Weights of a small contrastive audio-text model: text encoder layers 6.
Rows from block 3 of the text encoder of a small contrastive audio-text model, named by matrix and row number. Rows with one number belong to one neuron. Each number is 500 + 50 x the weight over its row's rms, rounded and kept within 0 to 999. All counts start at 0. Numbers have three digits each.
Before each neuron's rows are labels from the 100 texts, of 14848, where the neuron reaches its highest value: "tokens" is the input token at the peak. Only what is clearly more common there than usual is listed. The data: notes from a synthesiser with random patches.
# fc1: MLP up (text_encoder.blocks.3.mlp.fc1.weight, 1024x256), inputs 0-85
# fc2: MLP down (text_encoder.blocks.3.mlp.fc2.weight, 256x1024, transposed), outputs 0-85

tokens: "drive"
fc1.591:500381433500500500500441500609500505500500479500500500500500435545500533500500462500500500484550500582500500465500620500522500588500591563500500465414581590434468482606608413494500500538413500500500421520500500500426500500401500427500558448403500403500500500
fc2.591:447500571411610500467500503437500500500500606526463500500643500541500500558552500531517448572438467500500500575470500469500393500500500439418500500621485500542500500500453455500431536529568500359500439400500500590578500500500445531425392500500500435500421500

tokens: ","; "glide"
fc1.222:500572500557500500452485599459500458479500440500446500586414500487500500583571500500500571500666494500583500500562570500500549514459546558500500562500500596500621454428500450500558500500500553500500500500521411500500500500535520500500399568500585500448537554
fc2.222:500443500500500500500560500431500456556576547565500548500436500500500396565584500500452457397500537460550500525451439540500500457458463543621413566504500452552498472527500464500462500420500500577500455500500500584500500500500442413500500500472500500443500500

tokens: ","
fc1.106:500500500500500427500500529500500500426398458582561450516500530403500500500500500500500539500500512500500448500500500575500449602500500539558437500426541500567396500500605383494500573500500500632500418492500464500500500451500500411456500616391588525500500443
fc2.106:433599500485500616567466500418622409500561609500500550500500500500500500574590500500500500534488585500554548500396500405500532485500500500516416500500500500413522387500583548404500500613602500398500515500500579500446556532410453500471606500500517500500447500

tokens: "drive"; "vibrato"
fc1.10:590500500500446500500500500500471348500467446500500548500500548444500500589556463549435566500586560414500500500500657505420497472455416500500500500500500475500500500500500500464549437500475500500467500500383500500584487500424500500441500620500500500500500500
fc2.10:500554500500500478500500500398550484500500423475429500411579500404576500500558500586443560424500500500500500520543436500484543500500473606500500522428500558500500607529500500500500515500500500396452500500619421500415453441500467561500500440500579500420500500

tokens: "drive"; "vibrato"
fc1.267:646538527500500398480530500400500500500416461500500500500500500500443500500500533513570500500562438598500412426500400500500500530546500424592500500475500500500500500458500394500512355530500593500550500500500500500431558500475500527481604565500429500530500448
fc2.267:648500442454500437500500559562524500500400500500597436454500468500500500500500500615500609550500533504500548500500415462485458500500407565593465444528435543451525652463532535500466577569411588562408575500500410500453575500594500468500465500500500500500500576

tokens: "echo"; "bass"
fc1.108:471500500479500500452542500540500532500500500583500443470500546500484568375500460500500594437500542546403603429500587453500500500552500602507500487428500500487531507560440534556452500500500500551500500355500500394500421500551500500502500500500585489554500585
fc2.108:549504500500500429431436500440500381448421549500500500442462500500500636500563558557500545565500577500500500500453448500626455547631365500500500469477477564559522500546464608619546500524438541500452500500465433547575388470452503479540573500500500500468500500

tokens: ","
fc1.387:500528428585394464500500500500451515435500500586500558500500500500500580500449500500493500500483437468500500500464599500568500595500500500490375500500374611500458500466500500595500500430500529500500500595500500500554500500512500528433500500500461444543492500
fc2.387:500500604567518553500582500500448427500569547517522314549572462500593462500533538399581500519500618500492530500500623500476500500500500500557500500497553455500568500500500500444612364570553500474534445500500551477363500445500422500417500500500519614500453491

tokens: ","; "closing"; "bass"
fc1.738:540407500417540409508500501459500500500500500500500500537629553500425500542500500500500542500470569436500437593587500500422507500463500500500475500500500500449435447479566493459531500400500500627569500500500489572500500455520609605500601500500589500594500500
fc2.738:564573500533500589426500550531533500391500500500500365500500455433500427418500500407500509598495500450500589500560446500435413344420500500557500500500440413500501568500500535431580500500500500445500554500607605443394500500436443449500649500500468500500500500

tokens: "drive"; "<end>"; "register"
fc1.465:474584417551462500436500500455500500417385430568500500485500500500500616448500500500567561500500439580500441509500601500581500500487500515616529550500398500508500500500500474492500404500500526538500614500500620500606541500430408500500500500573465500500423500
fc2.465:500587575500570546563455500500500500500500525500500465500460500500500500548500500500584616439500500457597531500543488429500409500500500500542500500500467557476535582500500527500500500440457500446500466500500500449383500469574469389500560500553500500500500500

tokens: ","; "pad"
fc1.271:427500371500491500500440596500582500500454500530535460469500464423500500574500500500530500500500500440500449563527532500584521435340461593500425405367473465500500472500500500536500463500500500575500500469500500423500500500500500500500500522424500500500502405
fc2.271:458500554422567500500500500570500500500500580583501500419500455500500500500568431568500429618500500500500540424413481500500539619526617500534420544568500500500462458500500500465500500500570567500412579500406554500434500441462500545500416500500500582500500500

tokens: "drive"; "resonance"
fc1.273:532582500525500435459500500514500500440500624586500500566500500622500430500500500500529541500500535580547448500418500517504500559500627500588500500394630500461441500562500458414462500500500405500500465500500365500422579569500500500500515561421625500500500492
fc2.273:500500633500500500480567581437500495575576575435444451485609500500500342588461500500500456589500500500476500525500500500500556463427500500500500591509412500546500500524594500457534500554609500543583506500500500500500622419521562564467500465581596410470553641

tokens: ","; "<end>"
fc1.719:395596563393500500615500500573580456392500578612616500500470500500546536487500415500555568500557500510500445566402500402500479500500500405500589474513519423418500524525468478447457500524500589500563569401538500467500500567412500456399538484559451431500500500
fc2.719:580536500500454553500500500500500566500340500500451500549444645548500448400594500579470500500500500500500553500500420500500500500475571449500500500500500500500559500528500500565409445569500576500500500500536580500564500452600542500432500433500500500500500604

tokens: ","
fc1.67:562500500500432561461576530500428500557500500568500529421500544476582555441500458500570497421570500461593500500500500500500512338500500586500551444579524540571526455515536609500500500500500500500657500437500482447500398500552500500500500500500500406500500500
fc2.67:510522500541462500500500500500500500549418500500542407500500449500435587448469500500447471538500500542500500588451500563500500535552548500396500500500500566500393511511500500556500500449500559500500564539446500401500563500540555467500500500570479500500500573